Rows from block 4 of a small class-conditioned image diffusion model, named by matrix and row number. Rows with one number belong to one neuron. Each number is 128 + 24 x the weight over its row's rms, rounded and kept within 0 to 255. All counts start at 0. Numbers have three digits each.
After each neuron's rows are labels from the 100 images, of 14976 (inputs lightly noised), where the neuron reaches its highest value: "responds to" is what is common among them. Only what is clearly more common there than usual is listed. The data: rendered scenes of toy objects such as cars, trees, mugs and chairs. In brackets: how many of the 100, against the usual share in percent.
# fc1: MLP up (model.blocks.4.mlp.fc1.weight, 480x160), inputs 0-159
# fc2: MLP down (model.blocks.4.mlp.fc2.weight, 160x480, transposed), outputs 0-159

fc1.422:099133125127144116093130123134116129139131105167176129130139156158087069147151138147142173155126114108154121117111137150118119145143133084152126126111128182115117112102104127121145075130114108171140124110162121110166072095113122136099153130123092171103064147121153127083135142125122094164118129128135137132103154135165150122148115172136142129104097144099119139103147106147121143107138175100115117126144133112093129107111163140105158166116144103101162152133086150104151114114200107
fc2.422:152129121101103148143095167156134140130178134134098121163142102138116181179125114111122141128134110126129102143051121136158105153117162124103107130109133165123129141106141147128112168140081090134099097099130112095153130168150193141113148145070124169118128106139119108106121126126122125091106071150111127116155113138094123127141149135129157155185139128122114156146154143150137109117106141142144115141135137152114173137147141116123137165132128131098075124139117118182127178120147097
responds to: black object (39 vs 14.8)

fc1.320:149093115127122132132117114085132137160124161160161124113117160121113147130107106122131124106132146127160135165118147121135097158064117110124130115146144166074104105117101131139093105186129186098094098104145120085118109077089132136122136116136145112142097180098168142120136120107128102130150126137123154143113130126142147146147105146163098145150141070158154094138125100133101131094155147151085172128133174182104153137133134100152127081135128134121094142117157142154147132126129154
fc2.320:087113151135149121121153122119153142171107138162139134090134146116148120149118163129123152156125144165122136125105173118140150131040091154129140126156129120138122110161129076131130086096153152145128115161161105144134163120146154115138153137123132101124108137097132090162103166140101133104148115135093136119081143130137118122149155200163141127158151140141096159125131174117126116148093122089127141107147122090119100133073164139114113090087113158114089130128158129135134109102149155
responds to: green object (43 vs 15.6); its colour: green (28 vs 8.3)

fc1.244:128123131156121146109164123135104137127124116115103105112159114171130143158097123136090149124130191180127136134138129090152125150103134118113147123152131126094124138091106120151144139166117162149080148127138138128115096114159113155131118111120067092096151109162120120164110170131115130150124130101140148136125141144161171134105176116136148071149122079149100143123129130131147123160132198123124129111136114157134143112153127114095127144115123139154065134105163131142146042133128162
fc2.244:149135116151112172139128160140158142110148129107103087199133147114119121087117131136118130165111150116131144137162173112150141160095159117094106181114111165115106128091138122119132148131131133131136146092111123126138123098069134125148136087121144146139152132174102114162111123155157146101073106093123134129143137117158159109112130142131131112167135154113145129082141130107156088091141092177161128104105115133177101109144122090101117134127148094108112058110106143104133136132134145
responds to: white object (47 vs 15.6); its colour: white (34 vs 8.4)

fc1.82:133110139123122121140119133107115085126114108126097156149097122154157118166133167138082110151112122147137099084102118126147096129121113089104087114149099111092088114086089154123154092082100097123116133115133125113108148143149158131143157104154128145135132135139121103184108089127107092152096121121152109146099140137078125126165122095135123040135161109122128109119104116151120140082119120149130076155072090129107109127131123129135131138131115109144101098141107128155124142187140137
fc2.82:090142131159126160129135114116130129102087158120151100133099100155131115115142153166140074134159132135165142122133120093099110123122142205141144134105085162140119141077091139127147127121089139102087123133161128136120127119123120141113132073094115121145156102111156103180118111160163128154113088128058137137087133179126155119146156136136127145130140134105121131131142139100142163172136137132129130198135112132110151125096130112131114144132169128135153168159129105128136108074131127
responds to: blue object (66 vs 15.9); its colour: blue (38 vs 8.4)

fc1.234:132143120130116140152121098171161163138107144155100123130147115134144077108097122103126151099141118096084136126129133125135132109161172147159094127102147127103127160131120140101199148146116143153080118068134144129153131098121187156147105157129148124118160115137117173124150138115127147164132181151116123115150141131134103145125149111113161145095110116170151156072099149115173159144117126116156146140102137104143158118120122146166094141125135151129141142150136129168144174153128184
fc2.234:135128161085095152127146158139153139110090146124117137188116109098107099152130123142153121143125109145094139159133150107127111110144132168131149096119130099139127103085143188164194165085094113093126133138127132149138115124142103155116143099128135136160111148125133084128156134121133159117166134166110118131183127181124125101151127135134178141127133126141121137215142113134133137131127108110120105172138116151133120105150148104128123132105124155184159132129125104158129153153158083
responds to: yellow object (59 vs 15.8); its colour: yellow (35 vs 8.4)

fc1.190:119118104114100102099123120160142165115136130158126118090122122157117162149107126077109108117136112086110122129119118116113147158162162154127117129133096107091122094106154134129092150100134173134184127143148090093135157144143102169174135093119131152087052144148133099099116114081142131099120138145147137133124151133083109109125126093132123138157127128117150114135061105156103133144085129145097151133092106093106119155096139092154132159157112080111119110117124114137120127125139167
fc2.190:139103161130121153116114182150113107130129135119138104125137143135142177135088150113120150109113101061145137145178147158127123160170159089149150151123076137121125134131159131098155159124105167151141171155157135112134148094080135125137119124124089108118066162118129122097153101093084115181143084120123094115116170141123110108123134138115164123128105156099086156151125140101111112132138140112113117123132136137106114152141133148181169087123131143158142147130095133140143094113114148
responds to: orange object (37 vs 15.4)

fc1.217:142144130155100120120125115106099149114136169111155143138132139135156112155114141169105146140104104149125147152126108110131113151115126122099115154133158140102141065148131085117146077098144147085173142079121109096140159097123156119137126087144168146128154152155177161136097133129123112125103120113140124083132145104136143123130135151130159163163091143137071105155118131087082120070101141060149105132164128101097139120128101160165147131112133121125120133130081135134096137118106125
fc2.217:110153117110099124130115147107121141089139159151149162131139132131140092116116093118108128155140100130096115086127080095073109119123115115117146145129170119128122158133107111135121115140131106121108134130138142148148141135139098127132145142118125090110101133152078113145157108113131128165152139152133165122117121135132149133130161130109174129103104136132156156112184128147093144101113106167142184107105111090137144090135157164127171082117130132128128083184100117095095125227140105
responds to: red object (60 vs 15.9); its colour: red (46 vs 8.4)

fc1.402:150137130110123136109075097134160098151107151147118129103138126140131153085153150143109117134143099200170146098123149118114122160144133142138155122132161096153125174204140114157095138159098126066107146095099105113102108130130124110113127110131128125170123081126132118127095107164114119143122164111155106124081103114124137118154117155142148121121156100176150125127108122126094093114095103110184109132072133118166094080124128113109139117128154132161137141148148139119134128113107126
fc2.402:121114131134152147132129196121116111152118117117113155162123148110100161132100119109107104093136121149109138119162156154121114159124154118183136130137168159123160113101191133165111125179145079139095179139114134115156111157093138140111105145105094150133170119187129092119155165106115140161112123119138104133120101111098143130149092123128131160176146145155079130123180143148165101110166140117128135121114117138109108127145110154127131132131162122128092092145100122116160090137104135
responds to: white object (39 vs 15.6)

fc1.344:108159131094150126085124143128153066160155142142125146095151153087142143143154172116110149132129156114143129121100180096121143154121138082155140136126119173170147121130106133116082140109123148122121138153113122168108097106135110132149130164134123121133097149122114126114143121068116162093108124142088117124146171156107147116091140159148084096070142120133126115151095133109157143144105082203127132134104130150111148113102146089075141108111141108143111146129126110118152147116109123
fc2.344:112098158149148146143133089170110121118110086125099102156146153073140156070142119122127103122139134125161170147113059164109124122130083137133109123153126150137105107100111118110078136155116126163141131126148143148143132122172058114118147131166165076126148120137152158117117139142124153136176147115110113138144144137140135126111126138128087126145114152133145123123122129135143166097138132171098137129147149141139118108140134151142097092094123157075176108134143149142106165171160097
responds to: red object (74 vs 15.9); its colour: red (52 vs 8.4)

fc1.5:125119137122140111124140113126143136096166108105116123088131135135145065077133119136123139155166143161129120101113113113111166108129134095152187074124121147151117113117109079097131107149099151166134147148105141111133098061136138138112157156114133145119084136126163126114117138142130152159154215107088115126141092129102135135148150131128111118161164127137158124129118138131133104148106105125134171097109170121150104140159108151094125115098133091088119107076123126116125149168107134
fc2.5:141134120124094085089101146148108106133143131157135139170104140139133102173144163110136123143100143138169123168109091093109168099114154197132082096105128106134111140149141144173133090131121138164085132145112072148155156140118121121089123128125111128115128146157134119136151119151130139139162121102127154122083137167120152103159122117107113122109135102182159137139140139146124176096160109152126168121139172098119127123119159164134109143170120082145130118161131118102154125087150135
responds to: blue object (43 vs 15.9); its colour: blue (26 vs 8.4)

fc1.121:126104128119118130095128132135152144123147086128117120132107132137131092087099094133112147109111138098168147142160123169141094139132161168178125130132158132086122104127137129074077120147124129120057152124115165103102146126096157127143141092098142111139104118127141071163112109107109136138122129106125103140130150159099135141078100122161122115181132139134143136138136151129116130119109132092136114120119147174117162099159138145078103103182143117123119086113190106088113123097118154
fc2.121:146116115123116161067125149201169140128141115158092107133136108156135122121121109141093123082154117149172139103114133092154133172116151136098112161128138114150146133122150074121098081124128128132108133109127145115144162091113080102130167108161138132148117136033114130145110135114125143130124105098106135126081146129117110083117130110150112154094132142110107132076121127136115094150083135126117123117120134120124108153137158172135116138147122092106146093152152125124131125081102116
responds to: green object (68 vs 15.6); light from behind the camera (54 vs 25.5); its colour: green (41 vs 8.3)

fc1.260:141128155127113083107114126139160133136139112122127145130138134167107107132100110122147132185123132166174127143154118135100083096115136145130135188101123147127151072043175134132072106165118110087090126136116149134151123138139114096099160131112108114112146128087152132124146119148104117178111142107079121130107133135167109158116146119118105150122121134141140147170149143138146111092092117131125128120129140096140186121153138127151128078125123087135103138104083162106139114126151144
fc2.260:143154126147129136117107156133165121114123136156149111145116115188126139126090111107140140154133120123125144176144170117125128140114098097105128176155144162128129160128184121160131120141147116158145071152105121108140167064095161100132131131180162148116132120077117149179132131140091154111086095142115108143118103127141120117139128170139151139122150176122093129111163140150098093142143140159148109131131107143135092129156139136146124144107134134187135080116104161121132128079105146
responds to: yellow object (42 vs 15.8); its colour: yellow (29 vs 8.4)

fc1.158:153073131122131117136132138152089122116135093120105152135090108133162153116158132140123104148052121123129148100130102108109143130112111169132149147128109122143122133093152098124145134112122144196137125173089160181107103144132081094155139121111157094206134142130120133140182139103133148088102107113113157137096157113105140123142141139132107143127125140139116115137119135158119132169099139142125102112087165121135106161118127105107111115117147133100129115086120181117133132099178093
fc2.158:113095091132144074094099135114108114115133125128106150145117063137163125135170138138142112119237126115144165174120100128113122107109136122125136127140107097123091116115096150117112095176147154117126150112144138132110124062149132146154140136143106174127125146130126146157156105095134132174162144107091128121144121109126122118148119106140112160140135131152155121122101135128124136123102121134133124109134141123099108115119113083125138172135099133134096121126098166107167137145052164
responds to: red object (61 vs 15.9); its colour: red (34 vs 8.4)

fc1.98:107144129139124109127035144203135131124164161154119134136150151132129158108128121132118142131129176098129075114103113129131127093127126121134122147116167076114144158121138114153132122137104110123120106136112096140096156138121122148121139098150163119107137132132092171083060135088110091122106138167169146097111129135113125139149092122124104121138098121107135119054160137132120112138069128170095135137131124084100129134125120131121143094161116128141140133111154105104128115129100153
fc2.98:113133118137127116111108177201116129093141084099158122158145129124135154071130127112131109111121154137116127184123136110164090134118143145092120130126163146145154078102156160116130146121154112162098143116118130114151105157086107156116132175102106141112125143134154137109120099135146130146076117097130123130116105112124133128122126099115148142179130089138067118132078114095155107171161110147095158078147157094126119100151092145129106138117129128108139111100101132157141122151085123
responds to: hammer (30 vs 6.1)

fc1.291:146122135130114167137159141127140125098101148159129139126174113149119088173141157120122129070137138137090123109128149111153116058131164099180134130118081146150162096151135134134101145136094130155113119169133113165112145136125158125161111088092116138134124130136102103095172120108130138126114139132156141102129100149137130124131112125109112115155165133107166127109127170151197145184152124100139148117138128064136113145109139142144138130131090157109136114108156136087161124104137181
fc2.291:128120160114142089126136143110114112120128175144122142120139143095137072118134133104129100125127099144129102104114113139082115049127155135131114123124178177121110164150068079116098107089151125123205131110130122124105124151166059125158155155144123101108134120139144138127111154148151086128107118112160155124085137106143127132116146161109080090103140133125084127097098113100100113119150133087108159171107147123114122125124155123153133120092138136137136114137124122107144138113135128
responds to: red object (45 vs 15.9); its colour: red (25 vs 8.4)

fc1.265:108131115166083178125127131120104144133088119097151117109092120120121106117116146099160140115146149104132150135180164183113115155158161123164124110116158145134111109150170123116070104153148110050127170108131147140166153099102110124114127164157117138117151116131158093122096150133117109133156112127120143112125116147133141137101110140125158125132114144116197131141094135150130185082114102118142103140133128157171188110138121114123137121134175121112136122133115118091099106119103137
fc2.265:124132144127139134118120128128109145140106123089137162178150121095165085146150139159094110174114097158173116127128112176163123127145174090165104113109151137119122151074134074141110116125112127128131143134134092103158104127145107137098106077123135100182148096136133100143109098125147142124140163147095138158102106118131122085119117139108156121157086127134093117087169088158137078126100141110118093143117114113136101116142119136127118084130121137116099116123109087171134165147129095
responds to: light from behind the camera (61 vs 25.5); yellow object (58 vs 15.8); its colour: yellow (32 vs 8.4)

fc1.134:127114130101141117129106141156134093129096152162100115103148101187125078176164131131106145151130131129099132109132134128114149130130174117099136145125157083102155079124137149124130147117186172140136124087140119155114138155135130129123106129148124117143081151121096123166155099156130073108102082054127150143121159108159144111113151124154130142132123133091109149124165110143116105138081140089139097093149125107126098136114124125163137140114130162099129170116113115153122158184124132
fc2.134:156148127155112170122088120148146091163123147142142120150117120079138099093118148095116158134131108171149100125139130127152113157141129141144137158129168104118099176112119157101108182123109155124140125143143118144102128107043088160108128130144103146155104146122096175149131170136118121122135097043138136097117115121164133129108162159134107138150151174122166153160104144153166135117109119091138114163116142131139116117096142109113096134128113144156113094114128121103128115109123105
responds to: orange object (47 vs 15.4); its colour: orange (26 vs 8.1)

fc1.48:189131104138125165136149128117086150112126165109104152110108127156148111136161116130159112145162115122179121134110136136125012106127116134156118101097110145129126105147135115141132119120108113159112121124128097114192120159159116120099096148122113123123121120138140080131127195129142144117137146126130140116155075126126092144146154126164104125111142079090132177142134144123130144130084129114134097143109149113150141104106110124126097102164105129156143123158103168156115159122138148
fc2.48:100131131127164146152107128121115137104119132128135151138115105115130140128109102150134165153090127119134111153130073114133041120168103163152155125111123161157119150152141133135155114135155105116135108147131097118139163133120153120114178156104144167086134169110107142141083109140096147128141129160123155126149137130119068109125114144164131102167080153107151074113114145121087124137144120128158146118127078173133095162099131089142157158153121155154103160146103159127125131165148118
responds to: red object (35 vs 15.9)

fc1.272:132086136107138194180143147142136143141141091129120095121079128116148149117163121107181145159150149089138110114133123187145069095124113148164148108102173128128096109116131125124132166131140148108104116141143155138141122113130173156128136124140128120129174128114135076134104153135158086128140062118136128075109079155135138099121107089134106137150166109119125132136111142147111045123127126140132098149134119130147121134156123122153124162143125090141111135158135130123119100132118146
fc2.272:109161097145138140146136122123154111150181105131129133111119103150136140113101120131137124130115133126165123107109074136135119079101128133173129157123117096094121132092130139113135183153161149116130068133095172110156110153084085139129175094122081143090110153145124169144090136150155122160088160147149119150109175153120128119126130117123102108123098125148143134153129122152142162095139136132126136125139127126119179107133144112162139141188108116105129184122142129141139141172120187
responds to: blue object (42 vs 15.9)

fc1.232:155091151131120122135114146150103150121127170134092127129122139113164120133125115134122180097123120110140117091137126168128133141143149144155127130111073130166107174122136126121097151143149123121121114108134095154141169122130185102138116135103133126165102112150105086131121123119127119119079129157146127148118133133147106124136095077134104108073135161125150164110122086119180155063132102171146165137121165101138116143127082179151179114130156100153166132168151130129098117094140117
fc2.232:118157128092127103131129141152124146118143155147132132122115120119079090081139102091123185117128118097116118018123135143103113099124132149135134093157118120157138132120124161082125122116113101122128130132169116130133140130085131123143130138097115101130167151111126156132130146172105117139173157145154097149142115131130143126154137057130131132082151122113119160122138083139159108081129136142140143134130119160129163118167072066132130119103114151134164117121141135158139116145117095
responds to: yellow object (44 vs 15.8); orange object (34 vs 15.4)

fc1.93:133152135140139120141108111153130106133144158134104132121174128138101192145164124143113126135145107085136137132158099149131147133132134162102136137131154125131129128146169141120091114067106150115120184154158102102173122073135094121131136134105154135110096155106092166154092144103135124117144110077150125134116054098138112101154168111142121116146129101161125151158127109114142118096116109118164121110120128146159129122149100117170113122138130149126092128147181115101152168124106190
fc2.93:109103142111133092141117121162090152152129101154093095124153145168195170102128117178124120140111128129127133095138176127111159167166109146126130104147121125150120104106144153118118117149124068125108138143102094135151131155116111121121085172131150146103116124092144126130141173101143092150156114148140144137112159135130084166151156121158143168086133134125098103147109142157121165169108136158155100134142137061148101148131138124150131109082183100125130118125135128149131158131131128
responds to: white object (37 vs 15.6)

fc1.176:138128107135130118124141126120132138161155126095127118091131153113136170139121128106109130175109041129114095149112119095122143140128098096113136114131131133131106130107118125150122119097148101164086126138141096152125149103168120150119139146134151139072110146097156148107132093114106134113133181153060128099153142157045128138130104130114113049139134098145102120111168123120098115124121111107148133137130097145152119098116128141092111076110142113093155103104109125165113139131129144
fc2.176:098141130125122127106109138129146147127114131145132124125101155183153143096152126146128126134140153124137122108130131132098156161144143161114112151143117147194138159105188107146123091141137141110107095165125123118160158093091145092128105089153126134056178109142173134129129101108126129135099176098106121130138111127116141142117118096111118142142139143153057123108138111116087121124159117173105148144136117123121133128148123142134129141122176124143201070131137127171111136079151152
responds to: blue object (81 vs 15.9); its colour: blue (49 vs 8.4)

fc1.25:146115117147132135118121121148122117115111116112126114135167132157118114173134133109110133131153125146161130107160141183119078146108173137142098102105117130102151150159118135104140148134122159140151155156098133076148161052114118121147162118103124121101135124099093101146140119109162127098146153071135108144121130152108124099118098118150124125119129126107079133184097120161132141090077088114158143078096176114156126122144142149144143121132110075134110139117157152141103107093161161
fc2.25:128133106167119147102131124133157131086113149129150109170110125148156118133138123089149085138098117108153140189139155134142108163129133139126163118140165133103121163152141120129165140154152116142094149087154104152138091147033090156140133142132156086090109104138128143155184108100135119113113141092140118106129122120138129129112123132090173123127113101098126139122076164121117105102151131198128120141137100113135135131162109162125140130126180111153140128149131164128134098129127162
responds to: yellow object (61 vs 15.8); light from behind the camera (51 vs 25.5); its colour: yellow (34 vs 8.4)

fc1.171:127125116108137164134124160116132152127119105145134135150134131118121109150158145128164135120140130128090159112142124086101144080150146130162126134158126123115112152132160111172103106159117120085166094096098099126140129109126150152129122178135097130163114141089149134139149097164140113179114196151124140131111111131102133123132152142133094113109173109088167097138184160134158104114158122149161195128121158162113090122169139113122093114129124110166135120107130156135105177100117157
fc2.171:142124137106116152138132170129091130176162108135128144117121156162134165115099139154136131126136171109089114108166088122156117116130111094141162134142132117073103126122126135122101130148121107128148166143122140086102130123164112115123120165087084087139126108087157158105122127127102118082091095117126100137138128128101148135161113125133098139135137202163050138117063089127164142108124106139122106099142144137105157120124113122138126131138143102114091094136151147163133107104101147
responds to: black object (35 vs 14.8)

fc1.236:127125120141137117140135133136140094120101122157122100157138107130156127123121139127166146125129167129112114122158113104139176114109122097130125154125097113085136116137154116123117121128153136120155118097121143130146123127158100142128153144090110152121111128107084100136121053149129117111104071100125129142114133124132128130145157136141151170180085181102144157162122141186120126110006144114133140110127089105117140132091097154131141150131106146130096138121158113175146104136150097
fc2.236:154116128153073164114146150138101148143151086129113140085101118124139162148144112138173119101130166126119150100180171095111108193113125142131123117127120099119166136137102134144115148118156102122103130106167154107119103122060142145153155104118122140100139169141170137113146148112159114151105171109156117133091134123139134114229148118140160165123103123130126119100151115122160103169124132154114125128128135136151078137111136145151147120127127155103128148129153116141139162121111129
responds to: orange object (43 vs 15.4)

fc1.465:145116128138181122124152184135093131118109161102107138128148115119153097123118162167113128161153110154140118117137122130125119108069135105165122124117123167119120135126113135163113100115140158171136113137107077134152147124134140123117112135110144143106140149126120146080085081170095148108094156148128097138191099166147141145112145131098122142165145109131106133095193140135159129057111151164123136151120075138083166125117100149110139138152146117134138160114117148139133116104131158
fc2.465:147089144061136121142119131115090144167135099112105115102124091093146091112130093174104118068091129112110061064136127130089123097100167110122119118153093152141131139147105125144125110082114112126161118109156116115158151130153136122085136107104142104144132158156088116101132148147137107085121139155131128124147110138106148180144115102116132123145174138122124090129121093132097106127103106099131134130129118134132116161115097108112121103143167099091102152160136156133109143155150117
responds to: red object (39 vs 15.9); its colour: red (27 vs 8.4)

fc1.50:133139139147153121124135118136124133162156147138130118110116105100133137109163109137087176136104133191087124163126083133136121160114126085066123075157118136126174148116169121155128116133136136115114130168085124125130136159170083108148116142166129147100108127113147143156140147134144167105123150135091159165106200152120135136152166108147118153148080110143129127103121125111121123151140120079101129116133121171081116125112082145113131111126134158136098121109108134128129067109137124
fc2.50:109107121133175152147157152134120135138175144106107117154176111111116132134125127131102101133129138129107150122140174157119130154145136149150143092141145136134185136168089134106103097123123147114137153126133106151129112098110132109191125126128143116103137110182116108155140124093098128154132158133121157122082194138100162133157126152122112166114118082136150145161132093154083134112119149087120114105162081137108137087182159136109090118143135144135133118109144140152106136131074081
responds to: blue object (37 vs 15.9)

fc1.105:121145115149144068120101090139144128112162130153117140115102143144135177074125144118118128199112095156132109102188120136096144166139116145099156149160181151120155140135180116114116135135135106125145106109112104118099119155120121123143125156158089131166073096113120144107138155127102148167119162092136162125128150121107111153143169101139129113065101142100088117091123121126114164151130089129154124131092153149119117116144140100143120134132120182168144113128135124131123142137119141
fc2.105:126117121077150124136119128138120133094106123145174108098140137157128170210132117144114145121121127085081120082104147104096131077149113121100116086134124127119105147107124067131127174118136074131144136121148133133177132132173110130147116147116154120126137134132160119103117152143103127125134174110118132127175094124111124153118114131124098139095083148112184140143116120068129088141090159083115130132140100127169128144140130102119129087130122144137134113118115128112128106122162075
responds to: light from behind the camera (56 vs 25.5)

fc1.249:131114087147124144094106129122144093123125158117116140107074160150150164110113123141108121147100120117126139115107113122136141129151144142122129112123109165158113062108092133086135158074138143160137113133122122136103123111125094088114172137137091130159079108132146119087122144132124160112122201097135118134140138166103128117115132092178086159124120165110113146114141130153133119158096134142103106116121148144119133102165128131153143120161160176142150137053140172111125119135103082
fc2.249:129096151097097162076111108110123126103163121122149117169110165137124130133146123145156145132178152120139157164104211145164130150155134119115147105154128142114096128155113121138156188134108131121059119145088100174137110137118100152089160094087142111153120111104141152107102111147145113092129096108146157123125139134079119141130120107158111145120112117117129107147101127120137128093127120157128104142117125119110151142152099149114126146110120186131070145164127147135108155127125093
responds to: green object (53 vs 15.6); its colour: green (35 vs 8.3)

fc1.469:130132153117112120108143130137117139138133104116133149131109133171152124173142101161129126128133147146106112114129105105105131135134129130125150111143188133130091156121160116144122089130142120157186114136089119112172147116156131148186123099090110078102139138088132106151130138126135101130111144117132177130109126135135121157151129114127145137110125128099091094121103113104123132183182135135101154114137109146056111136088175144107116149155130130044149146118117123126097162094070107
fc2.469:096145162130130108128158176120098114133137147167149117151118146142136145147163138161148137160134114105120150169171146128118115162122110136157145108139131131115123124125118126109143136141131086094141136143111134128127109204132148130123102181156126085141160165104122150131151099124142144105144114122147083116117159116096114109130138163124092131145110177152145146159114108152078132181118114139116163158079118147155157104143191093124166123107102127187095123095149130113121127161114102
responds to: green object (39 vs 15.6)

fc1.471:121147141119130104143113135110141114100121134112164110135133119111144105164083142165149158063151128153110159188153067159135146082116163132141135167112188149136127115161108137143111137133134154096126104078146144122086109156113118158150159117138137112111115134134123146133136133084141152147104127143149135134134092113144113139116129124143149125173082143132198135115118137129150140172143144115132127110182125140115130138177160116147173094147161166126176122087124132125133118103122103
fc2.471:098088133115123130084121144137114140149102171115140159111068160124083109071145097131156100111146132135093135152141170123120128128108128126089131111118149181135141097114142090142152142129108121124101129121119137134120119172108029148147103120135098157117151157095154133116127186115110137162163127125137114124110156107143129125126132159104154154096124075112091099128124158125129121140117122145147145085133131090132077114150118134118168141131124087127095113114107115148125136151135094
responds to: black object (43 vs 14.8)

fc1.365:157150138157139114116146145139135111112138117138131104166146141143127173146135154205125144108143103199127161106108150110123149125096159159114117098149132132146157152115156137190100112138151102126110101143129146115120127163142113119128115116138114080133112101138163137074136136139151128134126128154140133079106130145150141125138112129141114132156150133175168136060125161124102132116183134117116129173166177129145107115122085116091131115144147130138139117106128125056126091095125124
fc2.365:106130114085092142140128106165104179124151135122129111146124108147114164079118116108107124108132112120168131111185100130124124163127112102122147140126133141141140178099138131090128087126107110137068111111136095140121156141164098120147107127151108169103148114077132121117131081165131144116121141189096149127142117110186132142147120115119114140168144143144082125088092118148117109103136132123151140086136096165146109129109173159143092144126151114115110090096124143175109102100133135
responds to: hammer (38 vs 6.1); blue object (38 vs 15.9)

fc1.273:121138129106134141110110127083118121179136085098113146155133145125117091137123115122145112118129103134150096147167105161116118175128115111124133136120101177138144132133147061086135162118126110152114146180142118130145140156157164114127132101083126143144125131109182132137146162122107074159134151071162131114098140115134138123085120110126158138148137110061158095137123122136108084111095143171134144129080107127119144135124124112148087112124084129164059109113129123140120138126132142
fc2.273:124121135130125097119121122156160152133080136100152109138128132083131137091123139106136137154120127101150128138119150117116159190135064126151127169139130119139164153183109161104109159139160147135066107108162132130149124145078057157145119104145128129136118154097130135150130183142147144144093119056124123139144143174110135132078106109136143142133152135152091128116178118117128101099145149129148129153142093127117135159091114113134123129138138101080129133095149116107121108116136112
responds to: green object (62 vs 15.6); light from behind the camera (54 vs 25.5); its colour: green (46 vs 8.3)

fc1.446:115114103161124106108143128097134080133119141149126141106103092123150105107120138123174086114074139116173131131160118090108096112116122154151107125096090148114173142122125142124133095133116119109113117113116117137138133134147143114176154130137108116101142165102134090140141125159135127138131119100107174093112131146101143173102164136145116128068171104149139085101149100107113139184132202200123140114133111123129155152117159142135161172160140148160117131124142122158117115112141126
fc2.446:126140113101121147127123125118123136120125095156136106081121151109153096106111139139105110149093140143129123092137124126129141103142088173136129111129088089138146158139186150106149128138091134141109078125110133125162137100157146133101135136141151123148120114126107118102146182103087100135179102142138069118106124116125100166127159158128155138107131111129164094106082082133122184133173187141117131128154088120076136119117150123121088152119124132122150138137129145122129085150076086
responds to: red object (38 vs 15.9); teal object (35 vs 15.5); its colour: teal (27 vs 8.5)

fc1.361:139107124097119150118123162138142119156129114126152135133104130162138118114135136115115156181106126087114110167127153129140149143122203130149131131128121154119141120078130148106152114118167182093121123162140140135117124098155116169130122151134125124115124126083100124143108124114134154140115148056124126175134133129110123134082123120128143236128138119096107097156137124153108098166106112144142121074111124123085141087120160130130153125106093148142113119119176118179131132139116145
fc2.361:135112109155084131123129160116129181111098117164143116149129118100122070142132169119125139095124135136119143133177173111158151172116144106106129143151173111123128136119152096154142127155085144135064150113153146172119139128065117130137171139155163132087109162100120145118135185137146137114105141154122133139140161132149120117132139108121128131171125138130131149119115125160139143136106129124134108051133143139129117145129121117096134116138104106121088143102147138146138149034129135
responds to: yellow object (69 vs 15.8); light from behind the camera (57 vs 25.5); its colour: yellow (42 vs 8.4)

fc1.166:128140131113113131142116096118140157116129103145152096142138096134102140080163088149111153130120121114125104133099127126151131127119153130135120119122130114148113130066117140183146152135106127131071151144131097088141130075116152110116126147090093117160076085115098170131135122081119100168078145109174132115133158148173167112072141154114162130149147111137140119119123140091122129071168152111128112119127187128120109150162142125109112087125123122125124119167113125160099099119114135
fc2.166:106150135113112119137128161094145128107152098179172122134125132112161099166150130110123098137130131121137171130163156128126139110133156117080136137138138120142108182101195131135120118157118131144140088126129132125148143109122130094140160074179113129137126123130100064129122152108139182147136128134071115126139132152117152136079119116126119113157128113142096111147143115121124131114113109156166150129156085139118085138151105164117163133139135195129081081122090139173094117111129129
responds to: yellow object (40 vs 15.8)

fc1.28:113134147141102135127127133132110128120113157148110104140104104093129124174133136148117159108143114088119171142126114106145168151116099139103154132144147116145103133126115123152073127123143090097115125054122128080154143153120144119141122084120119135139144086169132106126123132142149129134115140147110137154116122201169108090124113098120077133147134124132144176105134166129118126089148128088109105176155149133173146130166143144135099108164124111146149133043151167120126145118126099
fc2.28:145118113093107111096119124152086160130124142141091121131145124132102121060141106119138094139117083130149151131093150080148163134111059135155076130149114156128117157140153135147112151137095128110084134138130126152176135146109112116108117187105140094136190146136126135115147104164106141104156120141192122133108099112103096120100137111094089132143102153146089106089131118123146138127124136130114137099159115127127114143109110195124142175119121136131125103119156158120143120121158128
responds to: black object (35 vs 14.8); its colour: black (27 vs 7.6)

fc1.311:140129135085117129081148106144130107090159115140096128137156132096136118144138179113150134110100114122147159141119157101167091151131115164141147124095141161142098136095143155098107137124120138184092098122129134143074124147113088112083134139161177108140127134095140143120130113132136093154139185126089143148171116136146156137103114113093126100096104147106158126118139087118165129082115132143169079132116116072155142143170096156143174116130140133138119117118109120109140115127163123
fc2.311:113102132111130160140160153164122108142192125117128141115122136102117145120095113113123108113139108156118149084161133132126111153141086108149130129147122153118113114121147110123169159101098129100146185139140112129108134079127166144132132179121121102113096113179143129173147087100145120100119102106182113145156134139135121144154141111138119164107109091130087138139112152167099104126106102111108130150131154119145088062123104130153111174078168141161121143095097155146105120140141152
responds to: yellow object (45 vs 15.8); its colour: yellow (25 vs 8.4)